A small sound classifier, trained from scratch.
Model: arch jasper, norm batchnorm, activation relu, depths [3, 4, 7, 3].
Training: muon at rate 0.037, 19200 steps, batches of 64, held-out accuracy 95%.
Data: 26041 training examples, 47.2 epochs.
Rows from block 9 of a small sound classifier, named by matrix and row number. Rows with one number belong to one channel. Each number is 128 + 24 x the weight over its row's rms, rounded and kept within 0 to 255. All counts start at 0. After the name is the row's rms in percent of the matrix's.
After each channel's rows are labels from the 100 clips, of 14976, where the channel reaches its highest value: "loudest band" is the band of the loudest frequency at the time of the peak; "top examples" is what is common among them. Only what is clearly more common there than usual is listed. The data: synthesised sound scenes: up to three everyday sounds over a background.
# convs0: first width-5 conv (model.blocks.9.convs.0.weight, 96x96x5, each kernel summed), inputs 0-95
# convs1: second width-5 conv (model.blocks.9.convs.1.weight, 96x96x5, transposed, each kernel summed), outputs 0-95

convs0.50 080 [133 125 152 182 125 117 110 108  95 131 134 128 143 145 172 168 110 148 137 105 153 140 122 136 122 144 117 111 137 142 136 137 161 140 116 122 160 147 128 113 150 155 108 137  75 166 159 116 129 150 142 123 106 136 162 160 129 160  85 112 116 155  91 133 139 141  89 101 149 149  96 132 184 183 141 136 149 146 116 136 140 119 212 127 156 124 119 116  94 115 111 134 152 106 107 148]
convs1.50 102 [120 161 119 142 128 135  78 122  92 173  87 113 124  97 120 159 166 104 142 153 161 120  99 126 110 137 121 114  83 159 112 123 106  80 118 114 195 103 108 133 134 130 137 147 115 145 113 109 115 132  98 146 124 124 143 106 110 145  89 157 163 127 118 155 118 155 132 134  96 123 149 117 146 106 140 134  85 159 113 158 148  98 180 157 118 112 136  89 134 110  98 133 151 125 159  97]
loudest band: 1000 to 2000 Hz
top examples: whoosh; first sound: whoosh; background: none

convs0.23 087 [147 117 135 106 139  98 172 136 176 162 110 135 102 115 112 121 134 100 112 168 117 194 123 132 150 135 139 176 160  99 122 119 166 134 116 183 132 171 140 151 129 150 126 125  78 130 131 108 124 122 145 139 149 176 126 142 143 137 137 143 172 116 122 153 107 134 143 113 120 187 130 110 133 152 156 127 135 134 120  93 128 183 112  81 133 130 128 130 107 114  81 139 146 122 151 132]
convs1.23 106 [137 170 122 168 114 169 140 120 126 139 109 151 132 140 102 143 138 146 131 106 155 132 122 125 158 106 180 121 128 134 149 112 111 125  93 190 120 133 134  91 160 124 146 136 137 163  90  94  94 154  62 132 163 128 139 106 154 157  87 104 139 138 108 123 140 106 110  94 136  98 134  99 161 105 157 155 103 138 106 143 109  99 163 157 141 128 127  82 160  98 124 127 129 129 147 125]
loudest band: 1000 to 2000 Hz
top examples: whoosh; first sound: whoosh

convs0.76 074 [ 73 147  77 137 108 134 135 148 125 148 117 177 144 141 114  94 135  91  77 117 110 113  79 144 196 135 167 100 143 156 143 130 128 164 182 135 119 148 110 126 118 125 130 136 171  98 124 116 162 132 106 130 150  89 134 106 149 105 140 114  85 141 144 158 128 151  76 122 103 136 138 116 123 105 137 140 164 149 121 130 141 124 136 158 133 126 123 126 111 137 100 133 129 124 110  86]
convs1.76 094 [116 150  83 116 119 131 119 129 121 141 118 103 175 133 127  98 119 146  77 146 103 135  70 141 164 143 135 127  89  89  87 115 116 110 151 105 138 121 102 178 144 144 112 148 147 100 154 120 177 127 154 117 143 129 148 133 167  94 128 109 169  80 110 106 135 118 107 115 161 112 134 161 140 127 106  95 102 153 158  98 137  96 130 123 135 113 121 107 107 112 108  87 127 152  99 113]
loudest band: 4000 to 8000 Hz; 2000 to 4000 Hz
top examples: crickets

convs0.60 099 [109 109  88 114 107 121 118 185 123 116 129 104 158  95 132 140 148 103 143 103 116 131  73 128 110 133 152 118  62 113  97 111 144 123 126 115 102 127 129 134 200 103 126  73 152 118 131 106 130 124 135 132 102 139  86 130 131 105 125 115 107 107  96 127  86 112 120 116  94 123 132 112  77  95 107 127 126 150 110 110 154 145 138 103 133 123  88  94  93 117  84 117 106 124 139 140]
convs1.60 097 [123 118 141 129 159 122 155 131 147 131 114  89 103 160 158  74 113 127  86 118  95 130 126 104  95 149 136 157 146 124 102 150 127 117 140  79 188 130 101 154 177 121 128 125 124 117 128 117 126 166  99 106 168 154 182 121 149 167 146  98 160 106 121 131 158 130 106 156 117 123 136 123 110  75 114 156 154  94 105 135 157  95 137 132 112 115 117 116 122 115 100 127 110 134 122  85]
loudest band: 4000 to 8000 Hz
top examples: crickets; vacuum cleaner

convs0.7 081 [150  74 131 123 156 129  98  95 116 106  78 158 118  74  90 131 145 113 127  90 118 140 127 137 136  96  92 138 143 128 151  98 102 151 176 125  96 138 174 172 127 122 143 141 129 153 134 137 133 118 114 168 140 131 119 141 145 118 120  90 138 138 156 127  92  86 123 118 153 134  82 142 163 119 114 116 103 155 128 107 115 143 130 117 150  70 135 105 118 148  81 102 128 100 111 135]
convs1.7 090 [132 102  97 120  76 114 124 139 114 106 136 137 146  70  85 138 100 100 109 149 133 133 113 113  91 126 131 128  93 116 126 116  75 129 159 111 103 110  70 151 137 183 124 151 116 130 144 146 117  83 107  96 153  80 132 106 120 165 131 139 109 130 135 122 110 167 155 126 144 139 134 118 167 118 108 126 123 130 120 110 157 130 156 128 126 101 113  72 129 125 143 143 123  72 128 163]
loudest band: 4000 to 8000 Hz
top examples: ball bouncing; knocking

convs0.73 087 [122 145 164 128 157 134 141  86 145 138 133 134 115 123  94 107 123 133  98 137 106  94 123 109 135 183 118 128 116 116 152 144 170 175 138 138 109 176 162 109  95 133 125 162 126 133 178 120 100 159 114 109 156  93  88  89 128 148 118 116 137 124 109 142 120 172 200  96 151  97 114 134 138  92 124 101 143 119 153 100 105 153 158 139 134 148 105  95 121 133 120 118 153 112 131 127]
convs1.73 112 [133 141 158  92 114 157  93 112 112 162 140 164 128 143  90  93 125 189 126 122 134 113 117 145 121 182 120 117 145 158 136 152  98 133 155 135  87 139 128 117 103  97 108 116 174 115 130 131 195 118 126 158 175 138 120 123 139 121 118 143 145 112 117 160 112 135 148 141 101 106 109 104 142 112 136 120 139 153  86 155  90  96 183 147 127 157 144 165 130  97 137 135 143 123 131 102]
loudest band: 500 to 1000 Hz
top examples: chatter; coughing

convs0.19 068 [174 125 153 166 128 164 120 107 104 125 136 154 124 119 141  87 143 140 120  91 144 110 160 121 130 152 107  89 113 138  98 140 140 107 175 150 101  95 129 126 119 116 112 181 126 147 174 137 140  96  82 125 120 157 111 173 132 147 135  91 126 155 112 114  92  99 178 132 111 102 144 179 142 145 142 130 121 168 124  98 109 108 120 135 125 104  99 144 108 131 147  94 138 108  95 111]
convs1.19 096 [119  88  83 162 128 102 106 187 127  91 157 123 142 135 101 127 109 150 135 139 129 112  99 137  87 137 119 134 129 142 135  94  94 160 111 132 144 166  81 125 145 148  82 108 109  99 165 117 150 130 127 148 124 100 115 107 125 125 100 117 102 134 106 108 104 170 131 130  99 159 113  83  92 151 116 117 104 177 138 144 116 121 110 141 103 107 141 123  84 124 165 111 123  97 142 167]
loudest band: 4000 to 8000 Hz
top examples: water drop; background: none; first sound: water drop

convs0.4 076 [125 119  87 102 125 146  88 125 150 134 102 141  90 155 156 162 143 136 160 137 104 106 123 120  66  86 104 169  96 112 125 127 119 148 147 100 124 114 135 145 132  99 162  87 153 114 129 168 144 121 136 122 132 142 142 115 150 148 101 136  99 118 154 174 104 150 103 146 172 120 137 154 103 129 171  98  97 118 142 167 154  69 132 155 125 108 123 101 112 118 148  99 129 141 135 141]
convs1.4 098 [125 140 127 140 160 110  83 148 174 121 114 121 143 120  82  97 153 123 124 130 124 133 122 180 119 110 114 128 113 122 143 156 158  88 149 100 102 154  83 118 139 137 138 134  93 121 131 122 112 117 118 125 131 119 157  64 139 149 138 121 167 121 101 125 125 143 127 135 151 106 151 170 103 144 131 145 115 148 108  80 166 144 175 182 141 104 146 139 136 154 153  75 120  97 166 127]
loudest band: 2000 to 4000 Hz
top examples: background: none; bird chirping; coin spinning

convs0.54 101 [131 124 109 119 121 115 125 114  45 152 107 136  85 154 105 122 113 117 139 119 123 102 135 158  57 104 105 106 134 130 162 138 141 146  89 121 125 120 121 144  68  89  90 118 140 126 121 132 141 118 125 156 166  79  87 114 104 161 130 116 138 122 145 101 128 154 133 122 104 124 156 139 136  86 106 149 107 115 115 153 138 109 128 173 104 141 117  93 124 115 136 141 116 121 147  80]
convs1.54 094 [148 148 104 162 137 137 168  71 101 121 165 106 155 106 151 135 129 148  98 115 120 146 139 125 109 123 125 129 134 134  87 121  84 129 121 122 143 162 121 140 114 113 178  97 115 137 138 177 149 140 128 119 134 116  94 119 124 140 155 171 146 141 131 116  93 102 171 128 114 130 102 118 169  80 127 127 126 104 161 127 115 146 115 190 113 123 133 164 139  94 163 146  64 132 116 128]
loudest band: 2000 to 4000 Hz
top examples: waves

convs0.92 120 [170 108  84 102 137 134 136 140 102 126 113  93 114 190 148  89 130 152 142 125 121 120 129 157 116 143 133 108 147 102 124 122 156 132 163  91 136 115 142 145 130 130 124 110 152 116 101 163 107 114 140  92 125 111 182 139 133 140 165 115 184 108 100 117 123 165 110 113 115 103 137 133  83 176 110  84 167 140  81 143 110 123 125 110 130 108 128 119 122 150 121 110  77 162 109 120]
convs1.92 096 [119 134 159  96 135 134 120 120 110 125  96 109 139 110 149 133 121 144 153 134 170  87 130 159  96 170  98 104  57 125 166 112 134 166 125 111 145 146 120 131 123 126 119 113 119 136 138 159 100 114 103 133 182 113 149 126 140 160 123 122 136 123 148 132  99 124  94 104  66 139  94 147 129 181  88 141 107 118 116 100 171 123 112 156 136 118 176 111 141  91 147 105 149 125 144 146]
loudest band: 500 to 1000 Hz
top examples: electric buzz; knocking

convs0.13 107 [130 121  65 139 127 129 104 115 118 104 140 100 147 110 116  99 114  89 132 134 162  95 175 153 111 115 155  80 128 114 125 102 144 151 129 107 113 120 133 126  78 103 131 118 153  94 142 118  58 134 117 100  95  99  89 138 130 121  84 127 171  97 146 110 112  93 137 138 124 102 125 116 132 133 142 124 142 127  87 127 116 139 121 104 176  95 102 109 142 103 139 133 144  77 120 109]
convs1.13 096 [154 120 122  90 142 105 112 113 119  96 161 125 109 154 117  74 149 157 139 122 141 146 110 122 127 141 103 104 128 181 120 110 127 113 109 139 169 151 156 121 127 137 159 129 121 116 142  94 132 135 108 135 130  88 111 151  93 142 151 143 163 130 111 112 138 139 135  98  70  98 152 180 106  98 146 137  93 147 171 153 151  95 186 139 143 168 133 131 111  82 145 150 134 110 134 144]
loudest band: 2000 to 4000 Hz
top examples: clock ticking

convs0.14 092 [160 100 128 114 121 119 142 124 127 109  88 102  95  69 125 160 117 165 123 125 130 146  96 139 153 100 112 121 113 143 141 151  97 109 109 119 170 103 120  89 139 119 108 122 151  89  90  97 129 116 167 101 125 104 186  94 126 130  90 129 158 149  90 142 153 171 134 129 118  97 159 127 124 140 101 103 118 147 136 121 134 107  88 120  69 106 145 131 137 116 151 116 134 114 142  85]
convs1.14 103 [172 142 123 140 116 119 108 137 112 128 124 108  99 121 104 145 153 113 121 136 163 154 128 124 143 139 101 147 127 162  84 116 126 147 118 162 145 123 121  97 128 150 145 134  97 135 130 141  97 149  93 154 149 165 143 122 146 124 130  90 100  94 129 135 143 122 113 139  93 137 127 148 101 145  93 116 152 159 126  98 121 125  17 142 154  88 124 141 110 138 154 171 118 168 148  94]
loudest band: 250 to 500 Hz
top examples: mooing; first sound: mooing; vacuum cleaner

convs0.79 128 [124 146 126 101 174 103 118 153  87 112 121 107 154 142 131 107 151 113 121 102 166 117 117 141 165 126 158 116  86 122  78 126  99 122 116 123 152 109 135  88 124 153 127  83 138 108 164 113  82 114 118 105 115 103 103 108  97 165 143 138  80 109 152 158 121 130 111 116 134 155 114 137  72 122 145 109 153 139 142 127  67  83 113 135  98  97 112 101 152 147 100 133 141 134 126 128]
convs1.79 102 [104 111 114 157 125 104 133 113 134 148 142 106 159 164 128 142 112 170 164 111 149 100 119  96  99  89 126  98 132 151 121 128 156 147  94 114  98 115 121 148 139 146 136 110 134 126 134 110 123 136 134 147 172 108  72 166 122 146 125  76 143 176 151  50  95 159  96 142 119 129 151  91 137 122 102 147 173  95 117 141 145 108 111 146 119 167 127 138 132 116 145 131 132 100 143 114]
loudest band: 2000 to 4000 Hz
top examples: typing; explosion; first sound: explosion

convs0.38 119 [128 130 120 103 133 109 162 109 191 174  99 112 147  95  82 114 134 116 121 132 121  91 168 168 130 135 180 139 134 168 110 116 126 140 147 114 115 200 121 101 129 120 107 130 136 147  81 133 177 145 112 165 164 174 138 139 126 127 112 101 159 113 141 119 107 103 110 131 124 102 124 142 150  96 119 125 155 159 139 155 115 173  99 139 133 126 123 104 120 126 155 129 131 105 136 140]
convs1.38 093 [127 108 124 110 146 130 123 103 163 140 154 107 108 133 137 117 167 106 138 138 164 140 137 152 138 133 143  59 134 113 119 143 155 121 159 120 127 108 118 119 144  82 144 127 128 150 105 138 166 121 102  94 110 146 149 116 128 144 119  67 137  88 134  70 147 114 158 130  99 106 158 167 143  93 115 100  83 133  82 153 128 115 128 157 137 145 122 149 164 102 133  68 111 129 109 125]
loudest band: 4000 to 8000 Hz
top examples: clock ticking; crickets

convs0.68 101 [122 154 150 128 150 151 112 112 148 151 116 190 160 111 102 148 130 126 163 106  86 123  91 144 124 116 132 141 130 139 147 134 165 110 109 132 153 117 156 147  79 123 117 131  96 124 137  96 181 141 128 146 118 100 133 118 130 150 133 148 141 184 146 153 103 106 122 116 116 122 146 108  96 135  77 174 148 113 107 145 106 116 157 110 145 122  95  90  72  97 112 160 146 139 162 136]
convs1.68 089 [157 152 129 105 117 107 115 151 142 134 102 129 117 121 127 137 110  85 161 112 108  87 150 144  88 128 104 136 150 189 134 149 138 126  95 123 124 157 109 138 141 131 100 117  92 154 133 131 133 152  78 121  92 135  91 101  99 155 137 114 101  99  90 124 123 124 164  85 144 147 110 136  87 142  95 131  97 136 120 111 127 128 159 105 178 142 121 116 127 149  93 184 130  83 144 152]
loudest band: 2000 to 4000 Hz
top examples: whoosh; first sound: whoosh

convs0.56 086 [105 109 130 160 130 142 136 126 148 116 133  95 128 142 118 118 150 110 131 113  95 178 133 154 115 102 152 131 149 113 126  90 105 132 122 139 106 115 123 114 152 107 160 103 135 113 129 108 121 132 126 100 106 135 132 132  88  97 118 123 149 134 149 139 156 114  65  82 127 145 138 103 113 110 131 141  87 100  61  92 138 118 154 158 163 103  92 118 138  49 121 152 144  83  99 136]
convs1.56 091 [ 89 103 121 129 126 111 128 135 141 120 140 129 140 160  77 136 128 170 157 134 159 137  89 135 123 145 154 126 140 104  98 150 171 112  94 162 128 131  85 112 122 142 112 194 160 136 135 163 141 141 121 146 126 145 120  99 137 123 132 130 143 125 120 123 138 136  91 143 178 125  66 111  90 109 153 153 132 175 152 113 165 133 174 156 155  94 153 164 129 133 142 123 124 148 152 143]
loudest band: 500 to 1000 Hz
top examples: crickets

convs0.62 074 [ 88 138  88 142 147 104 154 100 128 106 121 123 151 112 107 176 136 140 102 161 136 112 144 140 140 185 144 132 138 121 118  99 171 135 106 101 121 145 110 128 145 173 121 170  70 130 139 174 106 185 132 129 107  94 103 143 162 120 122  98 124 141 139 124 140 170 135 134 138  84 129 146 150  97 123 136 104 109 151 110 128 166 119 150 139 158 112 153 116 170 138 131 142 116  89 112]
convs1.62 091 [128  88 110 140  93 131 123 183  88 128 153 146 129 125  99 126 106  86 116 111  93 136 110 156 128 155 128 133 139 142 131 157 137 112 155 148 107 124 125 130 181 140 123 134 141 165 171 145 129 101 139 125 155 136 122  75 171 157  96 164 149 148 113  99 136 123 121 126 161 108 156 107 113  58 102  87 120 127 124 109 141  82 108 134 130 165 152 147 137 128 153 133 105 113 125  95]
loudest band: 4000 to 8000 Hz
top examples: sawing

convs0.9 093 [123 130  81 100 131 151 132 120 112 111 137 115 120 126 152 111 104  98 149  86 111 125 174 135  90 124 119 130 114 108 178 163 139 176 113 124 135 146 128 113 129  88 184 132  99  93  86 102 134 127 139 135 169 112 115 160 130  98 131 109 147  91  92 151 110 129 163 139 107 106 128 141 140 106 103 115 141 129 105 149 110  97  98 138  96 185 149 123 153 138 109 141 116  99 176 104]
convs1.9 094 [177 135 121 131 157  93 142 160 164  96 157 160 144 135 125 156 155 132  95 141 126 124 110  95 134 130 183 129 152  92 139 143 122 150 104 140 151 142 135 154  69 166 105 101 180 113  98 147 117 113 147 111 116 150 156  98 129 113 106 180 139  89 123 103 103 112 126 139  92 120 143  88 128 175  88 134 112 133 150 129 149 145 124 133  91 118 109 125 162 126 127 118 141 142 108 136]
loudest band: 2000 to 4000 Hz
top examples: crickets; sawing; coughing

convs0.95 120 [144 121 111 109 111  79 139 141 223 140 117 124 168 116 129 113 108 115 124 128 131 149 155 133 132 153 132 148 127 139  85 113 113  97 119 150 145  80 127 146 160 148 141 127 155 165 116  88 127 124 100 100 168 132 135 138 160 142 155 140 119  98 117 117 129 104 101 158  91 136 114 118 146 107 123 108 117 110 137 182 163 124 109 103 144 146 123 125 164 117 165 148  98  85  98 114]
convs1.95 095 [117 115 107 114 159 137 121 131 204 135  99 131  72 141 124 115 174 163 125 167 121  87 115 136  78 118  75 166 159  98 152 103 139 133 130 107 140 139 114 123 146 119 124 126 102 120 111 105 144 118 159 122 125 140 165 150 103 145 109  82 149 110 111 125 149 137 109 155 158 142 149 163  99 148 121 133 151 120 128 100  88 122 119 147 138 122  76 159 139 117 108 159 151 122 144 144]
loudest band: 2000 to 4000 Hz
top examples: clock ticking

convs0.16 082 [135  76 157 100 130 157 142 109 119 132 113 123 124 114 148 112  98 159  77 131 158 106 161 137 133 120 117 131  62 124  99 116 103 110 116 144 139 130 140 143 119  93 100 108 123 124 117 121 141 125 191 143 144 147 145 119 116 124 127 151  76 148 128 109 108  88 126 134 131 106 134 122 129 104 123 170 170 146 115 138 137 114 156  88 175 114 161 155 106 138  67 159 155 167 132 117]
convs1.16 108 [121 107 117 137 107 144 134 151 124 135  98 112 168 131 103 121  70 121  91 119 130  98 131 127 166 135 177 134 114 110 134 120 118 106 103 151 116 185 100 140 136 131 139 153 145  67 158 175 134  99 113 141  96 124 139  93 122 135 118 142 124 113 105 128  51 137 109 120 155  97 135 101 107 117 102 114 174 130 150 149 173 138 152 150 147 133 139  90 161 131 129 125 140 115 101 121]
loudest band: 1000 to 2000 Hz
top examples: wind; frog croaking; chatter

convs0.10 074 [109 131 140 102 154 101 119 140 122 119 122 143 139 127  99 143 134 113  77 122 109 129 170  83 126 110 102 123 152 143 140 107 110 141 116  62 126 135 127 144  88 119 109 126 130 151 157  89 156 126 106  82 153 112  96 125 160 148 125  82 110 137 137 135 128 168  81 134 161 110 132 140  91 145  91 134 153 102 143 166  98 126 122 140 148 170 162 120  97  71 127 106 143 128 119  98]
convs1.10 111 [149 126 121 117 125 164 110 129 161 124 108 153 125 136 142 119 152 122  66 125 138 132 138 116 109 153 164  96 145 143 108 126  87 112 109  72 120 167  93 133 146 138 161 137 122 113 173 145 134 124  53 154 125 113 101 108 145 128 147 120 140 133 102 102 146 114 116 114 170 112 164 141 142  86 140 144  87 163 112 121 123 150 145 154 145 123 134 128 165  69 150 138 153 131 157 104]
loudest band: 2000 to 4000 Hz; 1000 to 2000 Hz
top examples: whoosh; chatter

convs0.80 098 [117 176 154 106 118 135 139 114  88 130 143 154  86 124 150 125 113 121 139 126 149 132  98 183  86 127 142 127 109 105  97  96 159 138 160 110 156 129 139 118 158 154 151 101  81 150 105 155 124 140 105 120  95 109  89 141 145 136 107 125  85 124 122  99 117 112 125 103 166 197 121  97 118 129 114 174  95  94 131  93 148 149 146 104 124 123 102 116 147 156 118 156 135 124 146 120]
convs1.80 112 [128 114 157 129 129 134 121 127 120 124 129 127 111 162 108 136 136 122 151 132 108 107 126 184 126 125 125 162  97 149 105 139 125 156 149 128 120 168 100 151 139 143  99 105 133 147 128 180 114 204 139 111 143 151 141 104 171 116 147 168 167 157 123 135 130 152 170 125 179 117 130 139 129 132 149  94 135 138 113 126 108 108 144 153  89 187  74 121 137 127  74 132 134 144 121 101]
loudest band: 4000 to 8000 Hz
top examples: crickets